Rows from block 2 of a small multi-label audio tagger, named by matrix and row number. Rows with one number belong to one neuron. Each number is 128 + 24 x the weight over its row's rms, rounded and kept within 0 to 255. All counts start at 0. Numbers have three digits each.
After each neuron's rows are labels from the 100 clips, of 14848, where the neuron reaches its highest value: "top examples" is what is common among them; "loudest" is the band of the loudest frequency at the time of the peak. Only what is clearly more common there than usual is listed. The data: synthetic speech, music and everyday sounds put through simulated rooms and audio effects. In brackets: how many of the 100, against the usual share in percent.
# fc1: second MLP up (model.blocks.2.mlp.fc1.weight, 512x256), inputs 128-255
# fc2: second MLP down (model.blocks.2.mlp.fc2.weight, 256x512, transposed), outputs 128-255

fc1.389:142161128135137110132156129120108119148119089133088144169150135135135124092105149097118113116193126186121100139131100129141126132179164139100151097092121140125131131130147116192150110120140121148106135187109098083115145142135156114075137103118133130077136147152129129134145146110094116111146130154144124176144157161162116126139111111129148123113137105119116159129194094165130129145175
fc2.389:111111106127092041124103114150154176101091109141133073102160119148110151091128170088127127129157179100111106151120127079143090161155141154110115137137101100134136135108158128137133103129134121146148123140133147120163131115097122094103125160098134115132161120119130100162141101145139169144119159130145130102131124095166136071134112128120142126131128134097122143114167147107129133139101
top examples: everyday sound (88 vs 24.9)
loudest: 1000 to 2000 Hz (58 vs 8.4)

fc1.408:109071082100148122156168128118145125133147123105089093099140140133147163136154139104155095157111137134133144134153124096143116156146155136158087092100166139143115082098126129136159141106123132148144122143115154117134126136108143104105098125158140104108175168113106168129137150117148129122115144139083114116144141111126118130136164105128109123163132117166193089181121136139143113120140
fc2.408:103146173109123144074100153145135121134118134136127100179168122143149104123175133154172121146109110148080108135148145162098060112150150116108137110137103133143154087114101157154121150087139117126113104178170106097130138107128124151090125148089114158175125095106131123156167185149165116104146135125143086121132154118125140139151146166142154139147073124131189136124159140132117129155152
top examples: drums (70 vs 25); distortion (61 vs 13); bit reduction (35 vs 13.5)
loudest: 4000 to 8000 Hz (47 vs 5.4)

fc1.289:127181159151166123156126159124156134131126163149101152141137150134155087090119122111133146086148082159148141114131134125114134145155153107161153132086163148171146080132107121106160181121097135127119126100136126117154137122168145146113168109144173161141151108180119155139113163119159087139100093109137161171148107119182119140098131141112095149129104121114127092129131121139112113134151
fc2.289:105132109156138129148094114154096143140136175136139107142078123124146125166134141138127137112119100115104119165104130114131126136199113113121114131128134148150133142121129161094118120175106161103127153123091135153135073138132111157119133118148144142098097133126137134113163162107084129040138119128140177139160137132137124129137127120102127157114100154135104115153132135112100121132080
top examples: speech (94 vs 25.2)
loudest: 250 to 500 Hz (48 vs 16.3)

fc1.113:136069138122131118100148145130140142132138134118139114155124137153148118115152107141113097131088127129128155124147119142145143116102133125112170147116170102116098141153151134127167110160146121126116117151138117125157120145126132166181143163155115140110131119120146108154153125097097157130129145129136138138102095123161145129122153144143113125172136109105144130178111137083144147099123
fc2.113:154162101119110144079146129115126158110135121115075157099163113086094125158062104148097123160116125131118138140158123118114140117143111123123163138145089147157178149110128103134144154118120156149090089136169120147126151127105145080153105116181147155128140120088125145130106109159175126116145120122076158147129136122114126155170144160144145133117089103119146106143109094104148126181154
top examples: far (88 vs 40.1); drums (64 vs 25); tremolo (32 vs 13.1); chorus (31 vs 13)
loudest: 4000 to 8000 Hz (40 vs 5.4)

fc1.0:110108128144156151122088070096099090120141160176156104138118151129107122080142100128129125128147156085132136172165202175128110130120139148108141135120138123121098132156110128126142119133137081124151124162131088119121154099112118082150127146130099122154092133177122084102130139142138130124083150128151131146126128144138139122124139104113132099103157142143144099115106110124142156081171
fc2.0:134138085142120112148127148103127090126135154135121076155090145095103130152098133143100115119112161105147079131109138094110140148137132103123131158156129132157131145117179105146095146106095119136097134125147134138126136101110120151126145156148125078165117136124127122104115169122090131118072098138155137136106157152185136139167126103106146096163124106146122105129137098126122160130090
top examples: speech (93 vs 25.2); short reverberation (67 vs 39.6); reverberation time: 0.15 to 0.3 s (43 vs 19.6)
loudest: 250 to 500 Hz (47 vs 16.3)

fc1.126:113145154085148103116130095123081099139112132155133142101110127108140121123127159114115138125127155150113100120178114133143106112122122158145102138148143116122102080099119124097155125158129155122139139099138103134156116132117121108141095156099089157089151143102114092148119120122115119176123130138111101090140121133108125132158154177150103171142108087144132139180125093076139160129104
fc2.126:126168126114141099079132131083136143139100122164146132083155143151115125124119127129150143147122097137100123107199146153179142127114098073139116157149143117167139092144132105103126128144127176139116142194162156137138167100125108125108138137115092108108132153140135144156127109131177100090125137110151117137131057134131106106139144158116086143100098105144153146154103099109131161112156
top examples: everyday sound (94 vs 24.9)
loudest: 1000 to 2000 Hz (30 vs 8.4)

fc1.300:128109150086150116164130083127146151116148160131146114118144155156130126081132138146101132134108111138121138115122145160116101133106114100108107146105123124085111114121152127171177158143121098101099127117140125137120136072108139100148103135161133164097123139167110137136109115171106101115125137127146105120162141107083153084160114130121117108131134129144126123078137117157079151148087
fc2.300:150100150132162131101133127152103119119123107092085119114150118125157137104133134119147164151097084117122127131118100055118139143181146156133146153157085104162134110159130133108150130143130106091087123095115104152123128147108129147167096171142073119119135158114127069092166121134078127133106126136106158080133099134135107131076146160104101067129136120162102116135125115140116150153164
top examples: source: everyday sound (55 vs 24.9); telephone band (51 vs 13.2); bit reduction (44 vs 13.5)
loudest: 1000 to 2000 Hz (30 vs 8.4)

fc1.148:158137175118150122132146133129144133119127175145144125127115103147106131091140098137112120118116132116133133125097165187069107134144131109138124145114151142090134086123170094123119141141119100116113129138104091104192141130125153126066122121166154146121108120133118142150112129101144150162132106157134140128123140073153131127141094122126153149102144138134152136214129094109088133126151
fc2.148:123138114111150066106156150099109119104115129130085105112172080161127137078156117101124128168149180092136118113130100131157129099108112130122088189157144122151144116147103161129127156145098088101112098114144148153103121160126126166142131120135152138161170151140093121099085060114119103107156155110135150121130172127106157140109139117137161145131120099134121106110149132133162146150146
top examples: band (60 vs 25); distortion (33 vs 13)
loudest: 500 to 1000 Hz (36 vs 15.2)

fc1.39:147135161137157080125129127137146116126122135130140107116133093128159196160083120151154119070141177124096174141061123115113141145134186132143110133113169132160144112074142112142126127122123129147118144121118124157087108133105113167122133141126142087158116118147100163167119121092086141093131145128098161114167146135084153122126136110139135142149094147169126123142153094125122090119102
fc2.39:106127102102171144135093139144074166128108111111117139112114115173163119130125091132086130137112183136153104132130132197134097133132188109107123133150159128123104121084155160126128125117171138136152140088124131147169078123126120125131123148091080120145082144160130088102175128123106153155110124109110162126122110112115126178165110107124182162133127119105151113126106134097127125120151
top examples: short reverberation (93 vs 39.6); reverberation time: 0.15 to 0.3 s (73 vs 19.6); far (65 vs 40.1); speech (61 vs 25.2)
loudest: 4000 to 8000 Hz (25 vs 5.4)

fc1.299:114141135154122128130126118100140141151092131112126171116129115126113104148151135075106144100092123134123102096154128115114120181141143108092146160130137119128111133136160143139220127126152188132126120120132127111127144151128141120142125097083110203144162083108068159123137124117099124154121123148091142151102107123161107128111124136136143138104099176114111165172117139134122148100128
fc2.299:121113128151127163134142156168109097124104124119101099150107143087156129153141135127146140124142094087173163101100123127109126142137115048148111110165149107127122126131134150132159103130123135149123182083130111096124123142120152160083127144133142104085174112116125095125136127127149140133105138134086132152155157102158126141146128130113141109163165168140093106145104170136145153100130
top examples: ring modulation (40 vs 12.5)
loudest: 2000 to 4000 Hz (28 vs 6.2)

fc1.317:147101104099138115141116138162164111170123126122160113134108143083117104139158146097135157128145144110112111090158110160170063156173102143145107131123157119103138077150094132108131096110120135136097079156123160147175136147112129161144121093110122094129098095136148136133149119101132094098139137130138116130095149128129090121148054153128147153134108088154135142115118138128150111191121
fc2.317:139134114130108109149090149150110137118181107122097140157137193126125107167159107115112099113152129150179107138095133143128124154137133120174133108124099144137081093140153157175122100113098164110121095141096118161127102153152116105126123144142132115145171109139154163116123133109101174104138170114099155150170151131103141128117129108121151162149099144152149168129145123093096166108098
top examples: everyday sound (50 vs 24.9)
loudest: 1000 to 2000 Hz (29 vs 8.4)

fc1.49:141164139111116135116129126142157109142095117139112120129109077151091120104081126156136140088137120136122108094082067099131094121198172107177119130118104144122092131124122144156087134114159106177151160189190079160156133117125125164145094137180136145142137124137106124133150116126122109117123149149177137145127065159167136086126118118103119154097086126140130123112112120164111125114145
fc2.49:118131117141161102103131146136136122083143081122151099132154099137119145158140141126135120121121160141120143162117142143158121139104126127120133139172128133125097136108136106088137116079184139117123148163136129174101139150090141142117164090139155134166110124148114100126106095165152102069083110131107125108122111151162106091111130114089090094100164129106126144149115153126159107105125
top examples: everyday sound (100 vs 24.9); number of effects: 0 (52 vs 25.1)
loudest: 1000 to 2000 Hz (44 vs 8.4)

fc1.228:120069054115121084112140131149110115122144116141111149160111089113128133076155110161142145104134125137141135152119121141158090153160168112152139110131163147161135099090125120123095116145142153137104144152138099106119132158118094119148116115124113148149205158130125148135169119172118115128133135111138146127131104102128107077133132144150166117141146150130105132169091132195081088150118
fc2.228:140140148129123112170143128120087136153069138111137128100144112131169119181130179147172126179107092143124185170094114091143184089119091145090133147129160120113112152124139123110161148091136102096106120147155137140131133102156109192084123142130105135094097108096124148107129134140134106115129121127114137095096125101155124137091146155121144103120066088130137151104181108138085134135150
top examples: bit reduction (99 vs 13.5); short reverberation (71 vs 39.6); number of effects: 3 or more (41 vs 13.4)
loudest: 500 to 1000 Hz (35 vs 15.2)

fc1.293:121105188093183114139137125106103092101122087133108165150116155119137098126125135130145114136121163126121155091119112134188137140158143172122130144105139147165145101135127126098105119119116105085161163152095143133132149119129156152134102118114144150151144171110159146129138122124121119157133133097156153123113151112117148107108112124205133086172165150153103074097141125114099152146111
fc2.293:122155110175126092151085120095108102132175138116115091088122122115169116164126155139108164109143149144125154115145078084175140123160119111082099145134145095166128140074111149111100131126094177145160153145103137096123132127130127161161161105116131112106117150130119142116114134115137123089155157118167138133123112144125141163132140100140183121165096119109144139132176104132107093145169
top examples: short reverberation (75 vs 39.6); speech (70 vs 25.2); far (65 vs 40.1); reverberation time: 0.15 to 0.3 s (47 vs 19.6)
loudest: 500 to 1000 Hz (44 vs 15.2)

fc1.323:191130113146084133147151170100096141157129091159132112124127094102128140077169114148137075168128125147129146123149145083120132095111095149142160146124175122137141108147077124110137104107119126124127130088122126134101136116174160135161134118132112114115158089112155119143132119174108127106120102098145155148115125088124153156100121113110121120143117078114153106169138166136112158107138
fc2.323:116115092107216134133106121152104126144114148150148167118101113117155079072114108089134158138153137153120095121130152153104132129173144129113098107157136121125097181152156142138121110127114112132134145136124151133131094139175132125145141155142145133126135130103151148118102092142116161120102126171145114139096127143142131187131103080110119125148162139121149128123131099091091143145113
top examples: far (74 vs 40.1)
loudest: 1000 to 2000 Hz (26 vs 8.4)

fc1.44:156127147129090099156166129123169101093124106111108115141103157202137104114114102099157108105148164144136135152102095076120083134116144142118145118143175137137117107104147091092112131144106132113141105134101108129114155149164145142139141149078085155110159090152117114105080118120163139145135106120130172153101138133113142149085117106135205121141111090113132135130123148141118108125142
fc2.44:115131154122116129132144138060101103107171100119128169123111091125117138169167060125155168115106133113138128165122154118132118138118148120122127121120163109113096131102175112117117122130160113128108111129102144146162126128129116164143081098135148111103148108157065126102111130154125155136125111139120102112129115124110126154094169103090141092158096132123137144131136156115129085121089
top examples: short reverberation (100 vs 39.6); far (85 vs 40.1); reverberation time: 0.15 to 0.3 s (69 vs 19.6); speech (67 vs 25.2)
loudest: 2000 to 4000 Hz (28 vs 6.2)

fc1.99:038047139139160132169131159126163123145125127129154167131109121135100075143128156162144155130119114139120137185142109167120115133121116090106104157120140108122113116125157100148140128092155083155106136127137129150108143123136099144122114125117105123130150123134138126099083101127150154168151139080134077128151129110111145136117134072155142168128111131135138155139144090134145134113152
fc2.99:115155152095106120142150127140125139116123130089157148166088140143118148153143144168111165120122122128110122133102106116164085147128127140143123159137138074078131130160165135104103111141141141119116115148110139170145116125147111159164162135082112119137122126098123168115107129125187158157123150121129141134121113077142119134123168128150111115162133105136139187152116163172156113116134
top examples: ring modulation (32 vs 12.5)
loudest: 4000 to 8000 Hz (58 vs 5.4)

fc1.89:144095120144140126107131106138143095127138123115142153148134127125147164091174118122101118080153163178100082164124149165152132125162174105123143122122136105090111190062122137142143092149147107149156142133089121136077116131128150108119146157138132105131144103161116132093133138100109125131147137145140099137150109148142094116160130117116101173119141123148121132125093124127077059166078
fc2.89:151128109099123121139147121131164115111161093162133137137150085104092173124136096139156127130152135141086139098100133120154169148093158081146121125082157102122163180111107104096129100109154141131131108156158116089094144124151124114170140125157143099159131099122160179150133120074135147130122097098132151139111152138100122166136145103136106135111152131137134143100139085132136094127139
top examples: bit reduction (100 vs 13.5); everyday sound (50 vs 24.9); number of effects: 3 or more (40 vs 13.4)
loudest: 4000 to 8000 Hz (31 vs 5.4)

fc1.25:112150139143176092133136145109164118115117140126115141165116112144148147139125091094122124098135156155146128115210114138150137157140138105137144093101137122108125115112125123090086155096140113142120136138130128131107132079093124131105095142118142114085142130121096129161146098155148113129095126120113135129137153118121121085113138137127131088150136109129152142106118138125118141156119
fc2.25:116132085096133114098121100148089125146090147087112124130130130164116116160146142139128135131143130132158150135141134157127134139095168154122129116097091107127090132141161089140111138145170100099155105124156139115094163117118133118147111118154165114112116094118173153152140146154097154152203144109118089113149096138118117106139141128115127112150144172098145143114139134127158167142155
top examples: speech (90 vs 25.2); dry (43 vs 20.4)
loudest: 4000 to 8000 Hz (52 vs 5.4)

fc1.501:112083121138130129120104146139124120111088137134103125117158125149125083145136107131159128162109131190087146148114154132126098098155158157123119109096091149149127115167104144130105154092104103109081106131142150120163161125127102145151142123135112129107126124072105122139112153063167104130124147113128087130123127117115125152109152139117144100129095106089106149129135153157140062077108
fc2.501:098201138099140104138154146159142086115130112124126081141134143120168129121124162103098135130097134093136144073131111144190122140152163108128155097110134109139110148115144170141121153121175110137113148091137110133147097117168132149085120172110161133146125096140115085131155125113153149189103142112079150103079101149098137127112138113120084114122096129166104077132094142120136137119133
top examples: short reverberation (68 vs 39.6); distance: far (67 vs 40.1); everyday sound (61 vs 24.9)
loudest: 1000 to 2000 Hz (35 vs 8.4)

fc1.420:120126129142120148131123127099150136097107145135106086129170127164121103083126175152155111142128123169076143088098078134130136100115179146125160155156128120111122118113129142094110118105168108113147137189134119167146119119177133149098146116114136139146150162147146145142128141098137172124138143135150128148133146090102074128183143133141155138094112129155132093163142107125098129141132
fc2.420:164117109133110133137098140119128130103128086149141124122149147125103106131128119114133126145177127090145150114149112149132096101134139133155104139098147142127123136093101113144127107124107087091134104139126107167129142133106130119116107125121141142124111157144103102124126137106115145116116127057136139093083160120109164170157101124165121173099144142154102156137135104115104121138142
top examples: everyday sound (81 vs 24.9); bit reduction (42 vs 13.5)
loudest: 4000 to 8000 Hz (30 vs 5.4); 2000 to 4000 Hz (25 vs 6.2)

fc1.231:119114075165111151135113099102116100102112139108120114156140139144137119118188102125124093112123113095144129116140113125104121150108123150096076151143103126108118131116140131125135085156160134117099134168096101144105130107133113164108168154107152115138178101095068112140138093102127158105075169171136114141115118127176111158124133092140101140172167104136131118109132121118126114102107
fc2.231:114136141126125134147131135097143140084072138075078147124138100151141132100125129130121120149154154166145158114191133118157109098163122132132096095146117125117100139132139134158117128149147193117158133145090142126107120087127115142142092107132161106134174098135170094154146165126174148129143155163119089113161094127117109132159118135131146141138088111165129169088173126096118163100135
top examples: ring modulation (59 vs 12.5); bit reduction (49 vs 13.5)
loudest: 500 to 1000 Hz (42 vs 15.2)

fc1.462:168080116116112150110116084120099118114153091114138110123118101129138129135103114137126140172164128128117098101113157140110084165144117134123135118117175136151175122150136182123135140141097094175110120140142141127142146175100089108148112113095102169139106097098151092147118126122150116165128127132117135115142110133141152118100137118144139142136080135119127124180114105128143174108150
fc2.462:121121096108135095128143136127130124183113127151118126120115089120133099104107143115085127143165114118137161087186177136114144087110116139129137116140084092106161125068175152111108142149161117114181117168163176110131132186129107177116134151150133156097092153128100148149122107148119146141162120132147106119109127109103110167118145171122110133095149149125143135129094128084116087123133
top examples: far (66 vs 40.1); drums (53 vs 25); tremolo (37 vs 13.1)
loudest: 1000 to 2000 Hz (25 vs 8.4)

fc1.435:132106099111124138123130159135117104138134105117163083127135148160101131111137133115179130138121169129158076130127166131144185118144172173138126109072136126132121140119137132092124109117187115143100147150099120153123158110129142134089103072125119121156123107144141108142147129113150130128144117126149131151200121120122147134148127127117176110108148134136164181144118149118123131100125
fc2.435:092126124093111127112104107111124106179126126162140129125110115106125092098116135092155115101134170111108119097140144140114102133156133131135130098137112109174144152113137126111147122139109132147125112123110158133124155130127135114158101149151132120105079133145110109109150124123137140129129100090113116129162153091147086097144141131106165159118125141095131121112144153133168147115125
top examples: drums (77 vs 25); bit reduction (38 vs 13.5)
loudest: 4000 to 8000 Hz (42 vs 5.4)

fc1.340:116135087197127073086155115108113144136154135103141138135116133097125108100124152138149139134094107113115120148124118188139108115134152118114136160128117116093115140101082130126123163143117118130141108150174133083116099107141173136104115056146121077136157126152117102115112146102136080161116147126171144165140125143104103150124086109092154138140117112140149166117099109140125119151110
fc2.340:137123116128160124115122121113101114138131128142136076132121143169160134141150152160152149104145129128190145200144116133093142122145132109119126109111134178097118140099124137125161157126117148128131150076089140108105123079081135133138110148188135113142162127096115159184137099124140143142098125108116121120127148123171168156151133103139099146114125144132143138138135117123129126161146
top examples: everyday sound (88 vs 24.9); reverberation time: 1.2 to 2.4 s (52 vs 20.1); dropouts (42 vs 13)
loudest: 1000 to 2000 Hz (25 vs 8.4)

fc1.433:135125107105146179124131202149125136109130123139123107092126143111116120117162124116144124127067188136106139184126145138110133147071152123120118119107083102147155116131045142115098143146109117148129128160148109121149135108150144136102133127105129090167136153135146116138102110105154128157077120142104141097178138121139111137148144116138184138149093102119143124097126116158192151122130
fc2.433:114107133127085161094157090128126071145102135129143111132153139131119134110104145088128116085116139138113141136115139100097089110156107126083109113187170115162149117130146147142124109113081097142102144097125130119153155151077113115178145106148130157133134192135128102128161134133077185116130155148148103122111089167155123099126109143109092164148150111116108140137146105151110118141151
top examples: drums (91 vs 25); bit reduction (86 vs 13.5)
loudest: 4000 to 8000 Hz (34 vs 5.4)

fc1.357:155139123144120120166123167135104079129164131130133146153129053135095142100126131122123169131199103106098158133096141113125122116145179134102142133118137147147089149142129131077139123147087114137120116088098116105107086143093131164121114158138143116138117116115098130112139162088122130126152079095129162160134117100168095117137170121165150117155166107116154104122127146120110066109121
fc2.357:099127101121135120078116102128124117129094149138077194131103123087178107138172134111144125127158143111126125119098177146158126165175127131143171169112137116177147130125159135154161141135134075165139124129135129078180159095128152130126134122115110124160148141100131126160146126127156112148087106154124163133134154148148110139141149135135141087161146111139104094119131144126139155131129
top examples: short reverberation (81 vs 39.6); far (76 vs 40.1); source: everyday sound (55 vs 24.9); reverberation time: 0.15 to 0.3 s (54 vs 19.6)
loudest: 1000 to 2000 Hz (27 vs 8.4)

fc1.432:094095143070191118124157159104145096138122149169144131098124053159135133142118117156154128095163126110131094147125118109132099073126132139125122113128170102092095129141105105156086180098123120111120116130124154127114136135118116133136056148112107130085129124088124101138139160125162112127099130128104094126119138135136069153143161131126146121155099147107151110132097115100157119112109
fc2.432:118110070127139123163128139097154115123120120081145121153126156118127126076150125157084123136156129174117135130166122132109098076105096112111168167101144105111099134153113096128131114123107175099166172110133116108120112116151130138105164129145123150122115142117118098142101140098103134075085169102163123121112110088126117122100160088118120092172119147105129145105111175134108140127117
top examples: speech (87 vs 25.2); telephone band (55 vs 13.2); echo (35 vs 12.6)
loudest: 250 to 500 Hz (42 vs 16.3)

fc1.234:159132144121135161139140157133113129119113119191123139153144105075126158135130123139119121133130136164057148145121164142146140127129140141125125163120097150151115105136121121127096097145152117129100125124089116185139141158097142101096117110156113174134144142142106125131076084132133093145132122100131176163147169131128130188149136130126141085113090109149115105144123090133116099134109
fc2.234:147145125136125155126126081125151112126112074138101131109091127133115124166151159168109098121112133099147130076106132134137123102145132137162111144171114137147149101106076102115153145149067137151147109102126162118158127140106126108133107105102106091124122112125103160145066173141115111123141181083158143099140093120097130151112124111115160143120121091133113172109135133067133113092111
top examples: bit reduction (43 vs 13.5); dropouts (37 vs 13); number of effects: 3 or more (32 vs 13.4)
loudest: 2000 to 4000 Hz (42 vs 6.2)

fc1.174:149135110095116142111128143143142135142140145131150144107137148157132093130110149155117136088115120126135117119140121099119087126189084126065137139157152094168109139172111107103115156129159091091106161145109157099137116110121141096113136122142085119154107138107086117104114102115140146125170108092161193105115118114138114133106101154152157120134161156111132096184157138114121129086133
fc2.174:112155105135141102106151097081143114141141162120122109110171139106143110140146115107113118086080141102174077110113146132147111155130090122125154132083111144142112138148150129128109141149073136167145132169101152120142131102122163128114134114136133138114087171093162127080128122128117102126092138100116181173159122101144126143143125093104122149108145122176110131161105150152117125119120
top examples: drums (53 vs 25)
loudest: 4000 to 8000 Hz (40 vs 5.4)

fc1.172:158143134096147145176110145112084094157095129081142119136119114130143145129116124100171164135155102105142110122128120133123127153142138103143118112084137167149100112140117156147090137138113119137171118160169101139149106153121108120138115115105131181104134109156106142132124180070110143119130149166124133140110128112140096148109072097150081099119115117102128123153118194159105097142103
fc2.172:088122104165100137119130114135178134117114165092101146131142159130142112121125124128141134107090122142130119120131132148169130148157088116178118149157108142093171124138148149139137109153101186165138147164081132130124111147139143175122118161144139127108134137053117124140129111132110119110136124116144120130133146160175126144148102118116124153128103135146104125143167163115124124109112
top examples: everyday sound (79 vs 24.9); long reverberation (71 vs 40)
loudest: 500 to 1000 Hz (35 vs 15.2); 1000 to 2000 Hz (34 vs 8.4)

fc1.102:153115116126120124102143134113138151114152120152141134179133161120103121099143148149088114130097115128094106113146102153126169143147156100124135155105147159159142122125098148129140142150126122191162137151123115111137139137117150120098104063122117129164114158159141121162168131124159104101108114105147131142123075139114133149095152163171129107142157151119169162127121122137143117141123
fc2.102:127135107143112082147084071108155116110117149122103101131175112139120130144084114124129135138096140136142149142107099169116058118135139097142121120142118113101124102120120120113162110142159143144123139140053116098133146139158165138109137133093109164130149130126147124109169091089126122100065142160135140099197117093148140121127118144123093101150149082127127111116178086117090115105138
top examples: drums (67 vs 25); dropouts (51 vs 13); dry (49 vs 20.4); bit reduction (38 vs 13.5)
loudest: 4000 to 8000 Hz (41 vs 5.4)

fc1.492:132121118200159141140136155153114120149171129139161127152137099150129135152142142145101162158134133124147113131115147129132118144160109104120134109146110122183153177121095131112129155153130121110133177095140127115131126120147116153155113116122121091081160126111088134140166144151135138120099099122153143104133139106107118154108117150127140102157113102138095112120070129083105159143141
fc2.492:147160154158144158140156129168123116175159165119133142156121114148173167124128175124137161091116137114143156147128144121174128109102190101109158122124146122101139129145083115141143097150115129127103100137099129137116119066126124159108117117151152102123108157146147119114141124170142146191118126116109135174130142115134126132158151139129090084115127086040131135157139111133141143105105
top examples: far (89 vs 40.1); short reverberation (81 vs 39.6); drums (59 vs 25); reverberation time: 0.15 to 0.3 s (48 vs 19.6)
loudest: 4000 to 8000 Hz (26 vs 5.4)

fc1.419:103088104107134103146154103131115142122097104099181096129134121137178123090097119128119170105135116123130164165135098069117144103142139107126155096152091132155111099079140116126157128155088142145144110129133104169138149135129111095114082149083123132136111111125147073115082080120152114156123132127132085143133153155098108133087121128103175153141103188092135167125113129159148116140086
fc2.419:144123123121140096135154132149080139126158169081161120123122134160187121091142112110127170099129131130142107116125150095182121099111111134157117168150137079107104106126132112115127152120140079106115157109115107104171140118150114146151164150115144121121184153131104115133099105088123157146124103133135127082196111121136110133141111148111094138096100162149130163110110135060096107108124
top examples: short reverberation (91 vs 39.6); everyday sound (90 vs 24.9); telephone band (47 vs 13.2)
loudest: 1000 to 2000 Hz (26 vs 8.4)

fc1.249:130161095150089129179131134059088084148117083165148121103116126094145112149118080118138140111156121125149137128155111160095138105111131112103163155128154103143127088124135091118106116155082132122145119097105120173120109125173105106115122132149126133145139138123114151127103168136135113134153122122149097096119122110145112156165125136121097100114122129170128128130103105116117120131124
fc2.249:088134150158126149184165099107133130109139123109118108139104072104109122128132135126121166072097119108151088172144122145138108150136124125175115115128072139127143138138109107151114119140130113173158122115078161162131137153128062163100123135117114141139144151141089108152113088128111114135163144136175130155133079132113123160130081182127111122084131145149141119108118180122165109101167
top examples: ring modulation (100 vs 12.5); drums (100 vs 25)
loudest: 250 to 500 Hz (60 vs 16.3)

fc1.278:128151142122074121079097124113159106135150107150116105102125196131172086146124127120137146106146104160144128151133167121125130144147148124103113096152116123193115108216112105137090144112134128128174121139126158115122165098120081117116090104100081160181100133112128134126097123115087147129107123135141100130088105126090113145139099096133144106093120158150149104149149116148133139135101
fc2.278:101099125117106152111120151105133126112167102152108152136120162170153129130109131126130059106173140145138085113120085162160130114125118123119149119161094096092123092115161142152149165108130134115091172152082128128133138126067144156115105061127087092148080125113094122157155145143124135106122138108136144111159161107116126154105127097134164140129162145112118120134131146111136116097098
top examples: ring modulation (88 vs 12.5); drums (87 vs 25)
loudest: 250 to 500 Hz (67 vs 16.3)

fc1.245:157087171132112111114117167136089183125122096136147135158064123144123101123103097093098161147107140169142130148127152125141118161121124117147164146158118123160150088106139132155134111104122136150137146156085162132130096127148125159124187113171103125110089116148121125118113122072113142178176165128170149153068123149092132139134113128121132134133149152138136115136131118123082099167109
fc2.245:121100132105123126112124160094142143180115141153162150121108076178129145197121109146122076165130109182100127131124153167131154130170145115123117104144122122165152137111116114079131108143117123160131135104180110100153107150129135153177123138086138102146148116141112119134105114148148154110177141106113113164128111119115104128151112110140171171103153172135128105149124074128145090114145
top examples: bit reduction (61 vs 13.5)
loudest: 500 to 1000 Hz (34 vs 15.2)

fc1.358:123129123116167125146125130122127138121154112167151158144093170167124133084124107129139101083163124114091089162113125122073146102149135164117139111165127129124078146093138116154100137092103115103123100126139164139107152133147133152128131128105105130099094162088115142136106092142149156093106130149095161086107123135162142063138131095145124157157127091164122110090099122146137133098100
fc2.358:167169127190115150130168108164127117129138151164115106139149132126166076135126141127138139093144128127149166153109161120134111106100127142143150109119166125146085107130072103132098134105141142079102132108118122081128101089166094131126154140112112131171134122129160097133097111084159124160111142105174110124112123101125132097121163107112079150152127099101143104149111132108105143125135
top examples: speech (94 vs 25.2); short reverberation (77 vs 39.6); reverberation time: 0.15 to 0.3 s (53 vs 19.6)
loudest: 250 to 500 Hz (50 vs 16.3)

fc1.331:154151148178160155131136145108119135110137094114135068099123127103134117145124145161124119173114122127162140107143116092133151153135122132156088138104132168142147126148121151112143143151143129134121127104105129121141157144125178120079108084109132166136104162151100134104114143136178141132160095119095165113095119136160142081157092139147132142156074104155119138124129120151136093146121
fc2.331:136110129111165113109146137183147091118152134122089096137170157144125153092127137134144118132102144115180104156138136154122146095114134171130188166119179146135141144150170142129151126136107123126130119155157132097114112087175135086147141111117145140129141125163137090164120114126126107149090190167126127130149124161096102098101164139143106110145128125187157112152129103149136122098110
top examples: bit reduction (73 vs 13.5); number of effects: 3 or more (31 vs 13.4)
loudest: 1000 to 2000 Hz (30 vs 8.4)

fc1.171:135132152170055128123110151091117125151127135099213118136121128111130147107115135087107110152159116134125156098141177146133089110142140111125153123132107122067119131090147176133124134118107135122151091146160127154157076141160158125113140135133119152155110123174136137084121129099124141102166156163136143110099123085140133144105107136153148135145154116103109128127147099133132168103143
fc2.171:132138135170154130117139123153083103120108133138120161178112067137126118173141146127126140093151113184176091084123149130107141126121121114146135121066114135121165113145097128103139167110123080137165103166134121133127165141177108125113086128197115116096119123118149147098122083126113100138125177140148091130142149099114125112150155124122096117140159111091117114129108145084131104121126
top examples: far (72 vs 40.1); drums (52 vs 25); wah (42 vs 12.8); dropouts (36 vs 13)
loudest: 1000 to 2000 Hz (27 vs 8.4)

fc1.370:149124109165072127154115121135116115146133144089168133134126132134112142124122146143118126115141188156143113116116114093175150149131141092161119117116131134127081081113130146137146167182147130155106143116118146135139117145094095166103129137148123144133126146124094101110164169135144055102121137154120119141112144132137088067130160101146145114114144126141095158148106101090122132117130
fc2.370:116105161147104079121133158106167159113140123135117073171156127141116131130138117133150081129112143174104173135128118127122129139110129110142113138136188212123135146107122127169105133114151113106174113160117096130141137102129158178096111135158135178159131118132148116159158097108129097129152089122174126089110108140155098091118161115157153106158151101178138152149099156097114114113135
top examples: bit reduction (74 vs 13.5); speech (73 vs 25.2); reverberation time: 1.2 to 2.4 s (52 vs 20.1)
loudest: 250 to 500 Hz (36 vs 16.3)